Weights of a small image denoising model: 3.8 epochs.
Rows from block 15 of a small image denoising model, named by matrix and row number. Rows with one number belong to one channel. Each number is 500 + 40 x the weight over its row's rms, rounded and kept within 0 to 999. All counts start at 0. Numbers have three digits each.
After each channel's rows are labels from the 100 images, of 14976, where the channel reaches its highest value: "responds to" is what is common among them. Only what is clearly more common there than usual is listed. The data: small renderings of single solids in any pose.
# convs0: first 3x3 conv (model.blocks.15.convs.0.weight, 64x64x3x3, each kernel summed), inputs 0-63
# convs1: second 3x3 conv (model.blocks.15.convs.1.weight, 64x64x3x3, transposed, each kernel summed), outputs 0-63

convs0.28:481480474535497486509658462477540547500482533532440518470521456513512501580499535483538460505456540421516539497557451495513460449488505493521455538558467502524424449495522465458504557490459506
convs1.28:545530550456505512478466492486564508573514496413464450502463501501457476380532470524544505496512424551516517501474550481491528502483488471482578472486559459463492626484474503506499485548509469
responds to: yellow

convs0.20:524501494496441513480477523514502454511495513490488499422481496534520498488471496491500505505495524547482451425498437497516453505525499509501521465534497583476514539486518539549528386501490689
convs1.20:477518467474556484508436489497480503536634532561508469475455441491440486540488481466542517520486553496466548484512448506513410511491502508496481506546434491599493462470463460517502599505492495
responds to: yellow; orange

convs0.55:511495397512506497506574588512457539495546527524532493444549463499546466538537484476574568548518438477504459500444428510512530521495514490485471503483460554487477502491515438484482565465493397
convs1.55:500551599526483518503507470497462531564459484440484508500501512548450496499499494528418494433531450511457548515541651515504513457539546526520519498530502457552473452551498539479540513556490481
responds to: blue; purple

convs0.42:509475508497509378532517502511460520495520520548572473455492541513502469506464523514499522520475537464512482563542466491549468513508526490511437493501504464585457524412501443433528590532523399
convs1.42:453554429599469611517486460485505497525530536462444505491491470477499508542490560550526556446479641523512495514493455517446512504492536488480423530486477478506498472472463503484486499527466532
responds to: blue

convs0.19:493484527455519462566508465477485534487462498488515537468477489531466486506468548479479484521503409549516477607552448518478521469501513492476529513607537493499486522379534577438507467542519447
convs1.19:496579509562475463527471501552527513526458471488511494526477434486550522527559624530529537431486411552514454520501492493513498506500470507497443475505464507523496454504500490486446633501501534
responds to: orange; yellow

convs0.51:492514475503488455401539490578630483517523530481448485495534488462526500536505444420521546534490508458506510455531455468510510504470446519507499492527485508468521477555497436576509533425521577
convs1.51:473535485509506446530506563441391485413477445509536523499474494511529473422441486486487466465458402503544479529475490493446496492506545518492497535431508497461515485468531606461463445494470488
responds to: teal; light from: right; blue

convs0.49:491481481493450531520527489521533497522510523485527474418549421447499477520480405466485561475544468453451474546456579483479491465534534533487459485480526596571551512555492470511567454497558485
convs1.49:542512492506444512496584483490511509455497508558486503551464478502419538515539569541508463519458560498529595510517531524515440510474464472570452504567526499415484567445562460495550461502479517
responds to: red; orange

convs0.0:487556476538494490496585496531536545484466552515452494520457496567396558511527501475448514479452559538515473379431431513501496514473520496527516474470523555477501485566467516494498506454480564
convs1.0:528485502447495522491539499465520488519493488474526590542514493496464471445555464537569521530533431545514505501535479497484476480485436523494414511496587351518503527502513536510498475559572523
responds to: blue; yellow

convs0.63:515508502538502495520585491543484582495452498483471484489461493521533510597523529481534463513523527500504509528523433451497511471448468483521513503502481515432402497527503501489503625416499402
convs1.63:502494410482513446526540517511567486464586574518437522483516468521487454563475524486449509492472463468484492463466602519504535528540519515499577512535461499541515463474506447528408514465484432
responds to: yellow; orange

convs0.37:515502465503481471462505598502522432519494527508499478459488495549412470438525512478462525487550467471492507468398422490533509501457469482534566530484561554517546502489502498485557474535552605
convs1.37:488526445489485536509553459474505523488554555564584512447523553507555530560502524496545512523492621489564476514523446530476437530525523544505495526530438537499472471452496434475441488438480476
responds to: yellow; orange

convs0.54:506508495521482509549515470549456533502456466493510525511489550567473473548483558486565533503475513494497479603523479503487485502487482506492398500413482499546413503523510488403479605455526455
convs1.54:515511502602462481500548519516494493528436522478496407502561547512549499521492553472427492508454456508529485484478537505470487493515536505509603529428539590443506518503565544510573493538476476
responds to: red; orange

convs0.61:499493438511567524398464476500436489536477476493500531541508456541543491526448536542524462537544503501485447496392541472527501497459486506535485512494490586481462595552498466459593480507494491
convs1.61:526504521468461356518480481455482528483447488457501470507442458510465478573502451440501527488458441494565514490494481488536451486547524508545504535530534465512477448412500484517446532495584545
responds to: red

convs0.56:512554493512488531529463462515513536496490532526508552474484544509570492536508531471411524485562509545527446491488519495491372497446514493526515449512448474426520419591527489490554528485478425
convs1.56:506513510493530472507414496523488502510450536470507480446485440531497509530508509538526523522462525486507555497518558486510670498483451520497559554567468533523494559464493472507518586446511441
responds to: yellow

convs0.53:491545494504507452493481467505498496428492498424519527470523490500494499474398559452433479503524491446592554496517510595517542492562531468533489452488483487537512469623539542503465466513512473
convs1.53:525556409589526493497477496512515507566530527491424486502511492496474479562535496510528453481550517509561570491493495528550482468498491380481512395548506455441494503514514500506473560537448509
responds to: yellow

convs0.23:506519481526499420552556501489523482524492546507499535483500461480421485525539531480458534515521440511518455534507428510477459494471496488490516501475486473522439460579521515429590632439492556
convs1.23:494479492473494491482570518490474480496483414542490485598509552454599524480525423458460442492421469494505527496550478532522502478515476524510429500424506488507527477512484435505459411507524565
responds to: red

convs0.18:495511481494478531480470511496489488530538507458480490610505628503508517494467551522527498483520485450501532475511457496497534498504501504502472488418494491492479440482458444472549666485516440
convs1.18:514481509463533543510436500533516509498427496537535582538475379525408495564507519512503518479525521529514519517477533514535429484525503506509565494574514463573491579520517518482463509536512417
responds to: teal